From a checkpoint of a small multi-label image tagger: activation swiglu, patch size [12, 12].
Rows from block 4, named by matrix and row number. Rows with one number belong to one neuron. Each number is 128 + 24 x the weight over its row's rms, rounded and kept within 0 to 255. All counts start at 0. Numbers have three digits each. After the name is the row's rms in percent of the matrix's.
# gate: MLP gate (model.blocks.4.mlp.gate.weight, 768x256), inputs 86-171
# fc1: MLP up (model.blocks.4.mlp.fc1.weight, 768x256), inputs 86-171
# fc2: MLP down (model.blocks.4.mlp.fc2.weight, 256x768, transposed), outputs 86-171
gate.667 107:150117172168073135185129102140138067134081123147101109132112132071116091160142119101134140152094107145103141111106151173123097159128177119114124170159128121140175119117113139151117092107137105136148091129155158102114089139115138128139134117112140100121128097
fc1.667 102:147144122139146125146102150124142119095152141134130110124130154094122116097083131089106125144148131120155077123104146108122152122133133128143122141114115119195127053111134131148110163132135149157080162115092125139182114123118192082139144103147115138107107096
fc2.667 096:181128162158144123125110105098118130139102127128135158147128142144125159098115135132144119094166118146107174138122113143164126138176162091091123110099150143154134185103125095143103137139143131119075100125140137111099130122137133082148106107116106119125110144
gate.668 105:123121130118117112130140114128144089120117132100102119123118114132109154098111102115140159104131088139113138096100130105147113157098156123115139144144140121170116131136099102108110139170130135131114157094148148103110156116092162113103121125175108113132133160
fc1.668 100:099115123100096112151120126153112151132146131155100142113132152119173120161117123163125123135136088134091136148133144125100159107090085118100132106129126111154138138159116132169139140122101142144148151167136139166135082147084141122100136139115137086099133146
fc2.668 101:150089145117083110124119131128111135137093172157123099087098125120164148153139140185110123136141170095121154085118149114093112104114116121105136139139128164118132101129084155154123147127129120109090147129139165117114118094119115146142157097105166128084097137
gate.669 098:127132134102114095123140148136170090136130188080157135096079132151117113119087137118150124156126132097126175144137127174141106162134141147133151157134117090110162113148137127087147169115111107152116114096128168153113145143132132121104165108170177124095117117
fc1.669 095:108109171124141129090073120091140135159086078118124099179145167166139132107081123122101177104140146150102112120118151116120137116124141122140133060138141138139104139104108091118088129159125146122152097125123125152091169137085153144156173123141097140165119137
fc2.669 094:150128139096137097110105136119131145114164128122078094150120099100108143143094140124122080163112121139098146115124120092109100139105112152157143119099107119092135148087136115166123115120119143135140160155108167099140146135123048167153143133079143139052117124
gate.670 098:148115086136111116128138141146110121086131135111150178105095106155097129131123136130138135124164162156088095142114104099139118053156095123179126116112130202124172099095118132113187142144130184141093133126102125155125054137135104133097139152141124110147147173
fc1.670 089:131123141116121145096126151144069125147174166137130117138120132123111116144131113091156106112132102092137171138114182106131146127119107160102144146105117141153133136123114096102116071114171085108092110109116143128115108153149147117168162124139148139146095099
fc2.670 101:088108106103126112134120130071111091133101098098127085155134135126140070158124133135103116111157093097156155124093149121122120154150159117106156142155141116148133125115162113095101096112146100093132119103135135133122207125156131106069111149116158157106120113
gate.671 100:113206136109187102173109143147128066121126145144121144120101113125110107147095106132159146115129141139121106118133132102105170158131085125100140141156130138154129138102144107138122141105131105164151115137143136131121122086153117138136133088096146129146119116
fc1.671 093:137135147128137128116081135060105153107105126111095119201111114096158116101148097116105122144126131124133111131118118114117148140108118089112150123113130165149094145098119113142139116139119168125125139126119082155129102183106109132128120126146145169104171122
fc2.671 098:162159096146117140120093146200134106124114079115147137106122089112093137136127119127125144112151123119166125104103157145129132134106112126168122206136156146132118117106103147093131161046173170115117137123120159139109174130139125120128087165145073130117168109
gate.672 096:125099120108124128110138115126151104125140125133150124182110057141136108107152135080137139148113121173118139132097141165104146087116136129109144147139125177103109106169097122126127178141107134154130087170168104101103126133113117130095116125139170116144089095
fc1.672 097:107127134103138136107125137123108096146160131115123121152112131136137084129159120102136128146156131128111130169119139132108118155144134162129104081116111164102121102129098067128139128139183120134110112118136107117120130111125097138165149144148074128117125101
fc2.672 094:139118144115139173119119087152127152135142135080098150124089154113148167053144085151138115134135097108152110136133124123088132097143089131159104127138147166127105135106119106166115204163131145149094141117089096145173130105141126155141117098151180114130145139
gate.673 114:104166153120135145191079134181103155103101134144079130102121136127133161188127141140140152140125120169177110140115098138101132112116125148130116114103144140121125146129127155165130160152120089106106131144095121123073153138154144144142131183125148155166101128
fc1.673 110:136165119121136191115116133150135140145164118116119123083100137139137109157157147163136121153112102137138123147162113141145161144112126122161120084112120145137105139101137151129123121166131127104122106150094147141095122116087166141124137143139164133167141092
fc2.673 107:078171124121134097120162141129126131105133100160156091161150116082120113121112154094134160155121076159077143132137148080126133098075162117083132167069127129115117087140115123165148107120164118149125110131168116121166147123133087125121164097133130107125147102
gate.674 089:116127131106075173080148145158106137124174146109136113123156137102155151091139132113119143107146114136124154154153069130090120121123165128163139153173097119133107142132136121097128111076127118155194117157119128125151181185132143116190114147133135140122117107
fc1.674 090:119113102157118138132171121169103148124101123167164126067113131123137033102122073161130118085153112157180134134130176114139089129116128121149120106146143086122086101137120144160056108120166156092149134140143102108131180125145133189141106113157129106136130116
fc2.674 107:102112092135144127151139137126107085137114114100092120053143162140118117101137142151083110132113115138137126158097110121130149112117149116113116139130143102135159098136114157135233105158148184157162120133145141154129085135146099126157111145130162139125132119
gate.675 099:143138165133110183150141104117105115140152118111121090177140140134110092110182142156141148151112101126121143157115105100112133144136121088114111145114117126177073108182114165103147144111116114136083097121166101154117169158136125126173141104129124144139126137
fc1.675 100:163163142146182144151180105115148116129095142123118138138128139119126109112097096137113140121122149156147112141099116129140163089108164188139095107109138122137147111101164128131092179146147106129129158114100088129138151150155111157155132137150092154161105149
fc2.675 095:094113141136109147138151141115095129139192143139143107145163149135137097134111132121150140107124141139130109137111154124114146124077135160150154095163097125147137139131181166092140083103155127083123104116132113114174127120121122127088105139162120116122165095
gate.676 097:155119135130137127084109102131107125145155131107164115129097143126080087112160148123112091076142091096095126111124140133112102131126107142090135121118168155133047070146116152140116126131146137095118136108136124111132178179144116146132113101119101072120109105
fc1.676 092:104086109113158091137173146125089161122119147149052110121147122105155107147163131074164111118146136142117135109111157142122126101116123155123130150143069124124198130151095125131117115108078134107139164097125128133137123101097155170111120107112118144143110110
fc2.676 103:119152125129114083179124138156148179179097115165164124173171097127095128111130104164074169134117121127131040098091146084136079119120089115098096127151134183126159109137115128160126097146125102108109120162111157132143088124087109146102111142117117128103129114
gate.677 098:150142127119119126137092115168099127103116134148155133142181078132145087105142115106091096130116152128132132154095147136052126131142101100133143125107181136112109101133099140098123103108147237112118087105146121131110148118176115140159105124120146111154149123
fc1.677 101:140115100148130110126117116161144155143114129157107136116170152144166122112104123133097112160143126125137119114127144083181103118156108134122145108065108163132187139144127137128141104142129217130116114108151115147129109104162106151103126102118101121082134142
fc2.677 098:107106089129101129147131110105141157133119155141117115106160091151132133132136139146098109121158140142125147132115172127124108110130129119112131113157152147133110166107116130135120148127121253113102095144109141136117098136102149102139141102117155102123117153